python train.py --encoder_arch="repvgg" --model="contrastive image-text model" --dataset="small charts drawn from random numbers" --train_examples=203450 --image_size=64 --crop_scale_min=1 --horizontal_flip=false --color_jitter=0.1 --cutout=0.25 --tokenizer="word" --vocab_size=33 --loss="sigmoid" --embed_dim=384 --encoder_norm="batchnorm" --encoder_activation="relu" --encoder_depths=[2, 4, 4] --encoder_kernel_size=3 --encoder_stem="deep" --encoder_widths=[64, 112, 192] --text_encoder_causal=true --text_encoder_width=384 --text_encoder_layers=12 --text_encoder_norm="rmsnorm" --text_encoder_norm_position="pre" --text_encoder_activation="gelu" --text_encoder_mlp_ratio=2 --text_encoder_head_dim=16 --text_encoder_fused_qkv=false --text_encoder_bias="all" --text_encoder_qk_norm=true --text_encoder_parallel_block=false --text_encoder_inner_norm=false --text_encoder_drop_path=0.15 --text_encoder_kv_group_size=2 --text_encoder_positions="learned" --init="kaiming_normal" --residual_init="scaled_by_depth" --optimizer="muon" --muon_scale="spectral" --lr=0.022 --momentum=0.95 --nesterov=true --orthogonalizer="newton_schulz_5" --adamw_lr_other_params=0.001 --grad_clip=5.0 --steps=18600 --batch_size=256 --epochs=23.4 --lr_schedule="wsd" --decay_fraction=0.2 --final_lr_fraction=0 --warmup_steps=550 --weight_decay=0.008 --adamw_weight_decay_other_params=0.01
Rows from block 4 of the text encoder, named by matrix and row number. Each number is 128 + 24 x the weight over its row's rms, rounded and kept within 0 to 255. All counts start at 0. After the name is the row's rms in percent of the matrix's.
# v: attention value (text_encoder.blocks.4.attn.v.weight, 192x384), inputs 0-191
v.9 124 [137 143  58 157 122 148 101 120 136 136 128 150 106 117 111 113 136 116 159 144 104 132 115  90 125 159 127 102 164 109 143 106 138 150 165 140 148  95 166 164 112 100 193  87 134 155 125 116 108 143  86  94 136 144 136 168 149 118 119 126  93 157 128 115 105 120 118 101 141  65 139 109 140  98 108 105 125 128 104 118 130 103 125 120 132 112 110 135 122  87 174 128 121  87 103 111 172  96 156 136  56 121 120 142 122 118 131  92 137 107 122 159 145 149 155 167 110 112  88 132  77 136 131 139  85 136 154 124 155 153 143 151 118  94 143 179 137 106 118 157  99  94 148 110 112 132 120 168 120 119 190 133 134 149 132 110 158 122 144 117 123 141 151 132  82 136  92 155 141 113 142 134 136 141 118 148 156 136 126 154 132 128 171 126  79 130 133 124 106 160 149 132]
v.10 144 [128 142 140 114  95 144 125 152  76 125 123 121 156 123 162 102 142 122 130  96  94 135 164 183 140 122 157 136  85 112  86 124  79 106 168 141 108 156 107 116 124 130  72 122 119  97  93 143 167 116 162  97 105 107 162 117 162  88 163 114 139 184 129 117 176 139  86 132 122 130 146 102 115 148 163 108 136 180 191 129 148 123 116 149 139 120 132 134 146 129 101 120 160  86  88 125  87 123 116 120 113 143 141 119 120  93 129 180 110 154 115 128  91 106 147 127 137 177 171 122 139 136 137 172 143 139  91 154 104 138  73  96 152 153 142 110 135 142 136 187 135 129  88 113 133 146 168  89  98 155 148 111 155 122 112 124 125 103 172 122 133 137 103 114 130 128 117 125 137 165 104 133 132 145 120 136 117 166 132 132 126 129  96  90 113  83 151 132 147 127 113 124]
v.11 098 [145 157 113 114 131 121 142 110  76  91 143  96 105 132 160 121 112 171 113  79 165 167 128 164 148 125 113 140 109 112 134 105 110  98  99  94 143 131 158 150 137 106  98 126 128 129  99 144 137 136 156 142  79  75 167 143 132 118 119 134 132 152 123 116 106 110  83 159 109 130 143 135  82 119 189 118 145 104 142 114 186 180 114 127 115 163 101 155 134 126  86 160 113 131 129 157 117 145 132 131 135 153 110  83 114 159 127 133 117 166 132 122  95 122 164 144 138 150 151 125 119 128 167 119 133 114 127 117  91 130 105 115 125 153 124  94  96  93 119 130 152 163 122 133 136 186 180 158 131 139 115 112 114 119 122 100 123 127 163 104 142 113 108 134 126 104 110 106 161 122  96 101 147 118 134 148 113 141 109  88  85 119 123 134 149 127 135 128 132 154 155 153]
v.12 137 [149 108 165 111  89 159 143 122  94  90 141 151 108 133 123 125 134 129  83 121 152 107 153 158 166 149 111 171 115 101 143 128  77  98 164 178 158 151 139  88 133 100 112 123 112  92  85 132 124 155 150  82 129  91 169 141  97 128 122 115 116 150 152 181 125 125 135 131 112 159 115 113 117 131 138 104  85 153 195 116 146 130 130 163 109 123 138 135 116 116  87 111 144 136 152 126 138 125 101 115 151 143 128 152 138 136 157 170 119 109 134 123 157 114 121 103  77 121 120 171 113 151 124 129 144 136 137 190 130 107  79 115 113 124 141 120 136 110 109 127 121 170  80 117 122 160  97 131 159 178 153 128 133 143 115  97 133 119 143 119 152 166  85 113 112  91  98 113 115 158 114 134 101 162 119 157 111 159 114 152 139 112 147 155 114 143 118  94 160 156 134 128]
v.13 105 [131 149 108 123 104 148 136 129 129 144 126 132  95 120 140 163 176 160 142 118 122 119 118 144 146 139 160 151 169 107 142 144 123  85 144 140 134 140 139 109 130 124 131 126 151 102 130 102 113 129 125 129 134 153 177 150 129 109 130  67 131 165 122  89 132  95 161 124 124  89 127 123 106 173 136 110 137 142 136 131 114 153 118 107 143 122 102 125 149  86 126 142 122 101  79 141 135 144 116 133  84 145 106 103 137 163 137 120 131 116 141 143 174 120 142 142 128  94 121 148 142 153 177 156 173 126  86 149 123  94 142 176 180  99 126 105 146 123 101  67 106 114  96 107  76 157 104  82 120 114 164 130 120 161 140 118 145 137 128 120 121 149 129 116 191 135  93 146 152 170 153 164 142 150 116 154  99 158 121 142 161  88 157 117 175 154  95 126 133 144  96 132]
v.14 127 [131 146 134 136 122 133 118 118 103 133 114 152 111 154 112 119 167  91  93 111 117  81 133 137 104 131 113 171 118 127 123 166 112 117 156 163 116 111 106  87 115 126 164 154 107 132  78 158  97 119 123  91 129 159 130 164 137 132 155  81 165 151 163 124 179 142 156 100 104 142 110 105 136 112 110 137 120 130 139 120 131  89  91 148 127 125 101 104 115 118 182 115 160 129 139  64 134 135  99 143 114 146 112 141 106 144 141 143 115 169 105 136 102  96 145 105 118 120 133 113 141 130 112 108 148 137 148 164 104 159 131 135 115 125 123 152 167 162 104  83 117 135 148 106 122 136  76 124 147 149 112  77 113 107 104  80 126  96 116 125  92 133 131 101 115 161 130 141  84 160 120 141 100 138 140 120 117 139 120 120 125 103 167 131 105 140  99 131 146  86 148 168]
v.15 135 [142 107 110 138 105 104 114 160 145  71 187 144 117 142 102 114 120 130 129 148 150 105 105 118 176 143 183 131 115 129 167 149  97 141 125 153 166 132 127 121 172  94  96 135 127 127  90 156 119 182 141 121 120 122 111 128  98 144 121 130 159 135 153 114 163 139 152 144 112 159 111 135 135 155 111 131 141 148 131 142  95 120 109 166 103 127 134 115 119  67  82 104 123 135  98 146 126 136 118 136 193 156 102 155 177 100 144 109 103 127 104  92 157 129  81 112 142 117 163 134 143 112 157 101 137 167 104 139 125 148 151 115 131 169 126 127 121 109 133 171 104 121 126 112 164 130 107  79 158 116 156 157 157 100 136 143 140 124 142 148 114 141 102  86 114 110 108 170 121 142  96 124 141 137 112 146 138 156 144 142 119  74 100 131 115  95 117 138 143 125  84 140]
v.16 096 [160 165 156 117 140 124 147 143 134 142 104 177 114 147 137 176 110 131 116 127 145 174 169 133 124 128 145 156 112 126 157  95  88 127 131 143 168 140 133  90 100 123 110 139 105 104  74 133 118 130 163 129 130 125 182 159 144 168 190  97 124 128 137 143 131  88 165 172 116 120 157 140 143 119 100 142 146 162 112 172 125 111 121 142  83 130  94 127 100 103 146 102 161 105 128 123 135 159 141 100 121 136 120  98 117 158  97 157 144 136 121 127 102 116 134 133 111 164 134 135 140 117 124 146 120 117 149 149 117 145  89 172 106 150 140 138 130 146 117  93 149 116 138  96  95 119  98 168 156 122 125 120  83 138  92 115 153 108 167  90 159 142 112 138 124 135  92 117 107 143 136 144  92 155 127 153 158 100 131 119 108 143 128 151  99 133 139 157 146 100 130 122]
v.17 110 [ 97 156 103 169 107 139 143 159  77 167 159 101 116 140 169 123 148  98 121 145 121 143 130 118 119 142 139 111 123 105 140  80 146 171 155 120 150 165 145 138 118  94 125 128 126 147 103 142 155 128  88 141 153  95 113 140  91 101 157 134 106 144  94 125 170 108 128 150 137  94 101 107 117 130 149 114 112  83  77 162 120 149  68 120 122 121 124 116  94 127 109 116 117  89 116 120 154 100 151 118 101  89 128 121 106 130  96 136 134 158 113 122 114 116  94 176  80 129 142 122 114  87  58 110 105 108 115 112 114 156 106 172 152 111 141 153 170  77 137 135 164  74 121 108 124 137 161 139 133 113 148 152 152 117 125 110 130 139 128 118 138 106 103 112 119 114  72 146 140 124 128  98 111  69 116 110 142 197 108  82  87 109 104 135 156 137 176 108 113 169 123 132]
v.18 104 [110 119 146 140  80 109 128 101 111 126 155 120 102 112 139  88 140 110 115 150 133 141  72 117  97 118 154  94 107 120 117 115 118 109 165  81 146 166 103 122 111 119 193 142 111 147  82 100 142 167  92 112 136 134 125  72 111  89  98 134 122 155 165 143 118 111 115  89 115 149  56 139 103 112 116 148 121 142 201 164 117 107  88 116 137 143 177 132 115 121 102 136 131 123 107 113 136 121 120 141 148 112 145 121 139 109  99 115 153 117 150 143 125 161 115 116 126 112 156 149 110 148 133 120 120 161 135 130 167 126 117 135 135 148 146 116 120 126 100 167 120  92 102 105 153 158 105 108 128  99 144 145 155 154 153 111 120 112 166 154 101 111 101 104 105 143 124 155 130 151 123 157 134 130 141 105 176 176 138 155 102  95 164 127 148 117 111 132 119 160 118 137]
v.19 096 [135 139 145 173 109 106 170 136 103  86 111 135 137 149 111 101 144 154 122 123 114 130 171 155 139 132 116 121  99 142 156 115 114 133 114 153 101 131 133 115  90 170 141  96 139 128 116 130  92 117 174 157 140  95 169 148  80 141 149 136 197 145  75 154 136  81 142 134 131 148 109 158 101 140 157 109  96 144 132 125 132 100  93 156 120 106  92 110 128 140 128 120 116 131 177 162 133 183  77 157 142 149 102 155 111 134 168 110 180 144 146 140 108 157 161 162 128 150 132 152 120 123 147 129 129 133 166 123 141 118 125 101 140 122 138 101 104 101 138 158 133 135 103 155 162 143 110 134 138 115  99 114 116 184 135 109 140 137 122 204 139 123 125 125 123 125 133  89  63 147 127 139  85 103  96 140 116 117  90 162 115  92 178  93 110 103  83 146 145 137 156 186]
v.20 074 [131 155 109 126 145 123 135 115 139 140 120 110 169 121 108 101 125 109 142 158 111 159  84 121 156 136 114  86 132 128 104 178 112 146 113  91 112 141 116 148 142 214 118 112 112 117 109 138 152 138 111 185 107 120  89 114 144 119 145 139 154 102 114 109 128 137 129 134 150  87 132 123 136 134  92 108 162  81 124 109 117 130 131  98 146 138 107 134 153 151 136 162 160 160 131 147 180 162 114 136 146 149 102 140 112 130 133 122 103 109  77 142 162 154 154 109 178 146 157 128 124 147 128 121 130  94 103 141  83 106 115  79 138 130 128 108 116 147 150 116 118 177 120 146  78 110 130 108 135 132 106 140 133 130 127 135 116 133 114  66 130 103 148 163 118 125 145 125 122 135 142 152 107 112 121 132  93 126 149 147 166 142 109 134 150 144 163 135 140 113 135 171]
v.21 077 [137 116 144 109 127  70 106 112 134 119 133 159 111 139 108 119 165 133  81 129 128 133 115 128  90 117 149 122 151 120 106 116 114 146 151 187 116 150 135 105  93 100 141 108 130 184 126 101 118 127  94 117 140 131 138 104  82  98 143 151 171 144 155 145 109 128 140 102 155 130 100 133  92 144  78 154  82 134 165 180 137 115 104 147 129 153 126 143 135  99 116 128 102 120 170 152 154 150 149 121  95 116 119 188 147 120 114  78 131  51 157  93 146 108 126 133 135 116 132  98 161 111 148 114 127 135 125 139 146 137 169 189 136 111 146 178 122 105 110 117 135 147 121 132 138 106  90 121 145 114 158 148 136 103 139  93 157 124 135 156 138 170  92 122  78 114 128 151 111 106 140 122 120 185  83 129 126 116 133 132  85 121 142 160 104 165 130 135 148 136 157 109]
v.22 119 [152 138 118 154 131 101 131 130 146 177 141 108 147 137  89  97 137 125 145 137 136 118 198 133 110 136 115 156 128 169 174 126 170 118  83 143 103 103 141 131 143 152 124 123 125 140 122  73 104 110 164 114 146 101 114 151  44 102  74 150 129 109  93 155 133 130 124 125 145 121 127 130 116 141 136 126 116 122 153 124 119 143 118 154 134 156 107 131 140 102 121 100  92 141 140 142 119 178  66 103 187  98 125 143 119 109 171  98 179 114 115 103 161 141  95 159 107 160 125 142 112 151 152 112 110 128  99 133 142 132 134 140 100  46 142 143  84 113 173 110 121 142  89 133 165 151  97 121 139 156 108 159 130 171 132 120 127 148  83 160 123 158 137 144 140  96 122 130 142 140 152 112 138 126 127 109 103 120 125 145 147 125 157 103  97 135  68 145 159 122 114  96]
v.23 124 [145 134 121 112 135 117 130 151 113 136 137 100 115 130 148 148 185 131 136 105 123 124  74 115 129 162 128 117 144 113 134 150 140 132 189 133 124 120 145 142 138  89 124 101 131 165 141 116 167 137 118 120 158  86 147 153  97  65 135 161 170 165 123 115 116 133  98 120 136 129 101  98 112 161 132 129  88 127 144 126 132 143 108 159 138 156  89 131 132 134 114 174 109 156 156 116 159 134 113 136 143 137 111 165 126 135 147  81 137  80 152 121 150 112 134 138 147 142 114 108 133 175 135  89 128  90 122 120 111 151 213 191 134  98 124 143 111 122 131  74  91 148 110 154 162 145 100 122 167 119 148 140 141 121  85 113 118 120  93 121 109 136 137 114 155  72 147 165 110 134 160 101 130 134 125 143 120 154 139 128 134 124 125 104 130 100 107 154 119  95 144 167]
v.24 102 [116 117 115  78 137 135 106 132 142 112 112 111 120 107 179 146 158 138 126 113 110 103  24 121 134 119 143 100 159 118  74 186  98 136 173 120 150 142 111 138 129 101 119 129 151 139 158 143 179 150  75 129 114 156 111 104 170  84 154 139 129 128 174  93 116 145 105 108 143 130 127  93 111 160 122 141 116 130 119 139 128 154 123 111 171 150 140 117 148 122 125 187 136 143 106 130 153 104 167 128  90 136 128 156 122 151  95 115  86  87 155 143 137 121 142  84 183 118 122  76 156 137 126 112 136  97 125 132  91 128 177 159 145 165  90 131 147 149 105 100 128 166 146 147  95 113 147 116 167 117 167 131 125  81  95 144 113 122 123  96 101 117 120 119 132 120 132 147 145  93 135 146 142 155 125 145 125 130 162 119 134 140 106 160 175 131 157 127 107 133 157 131]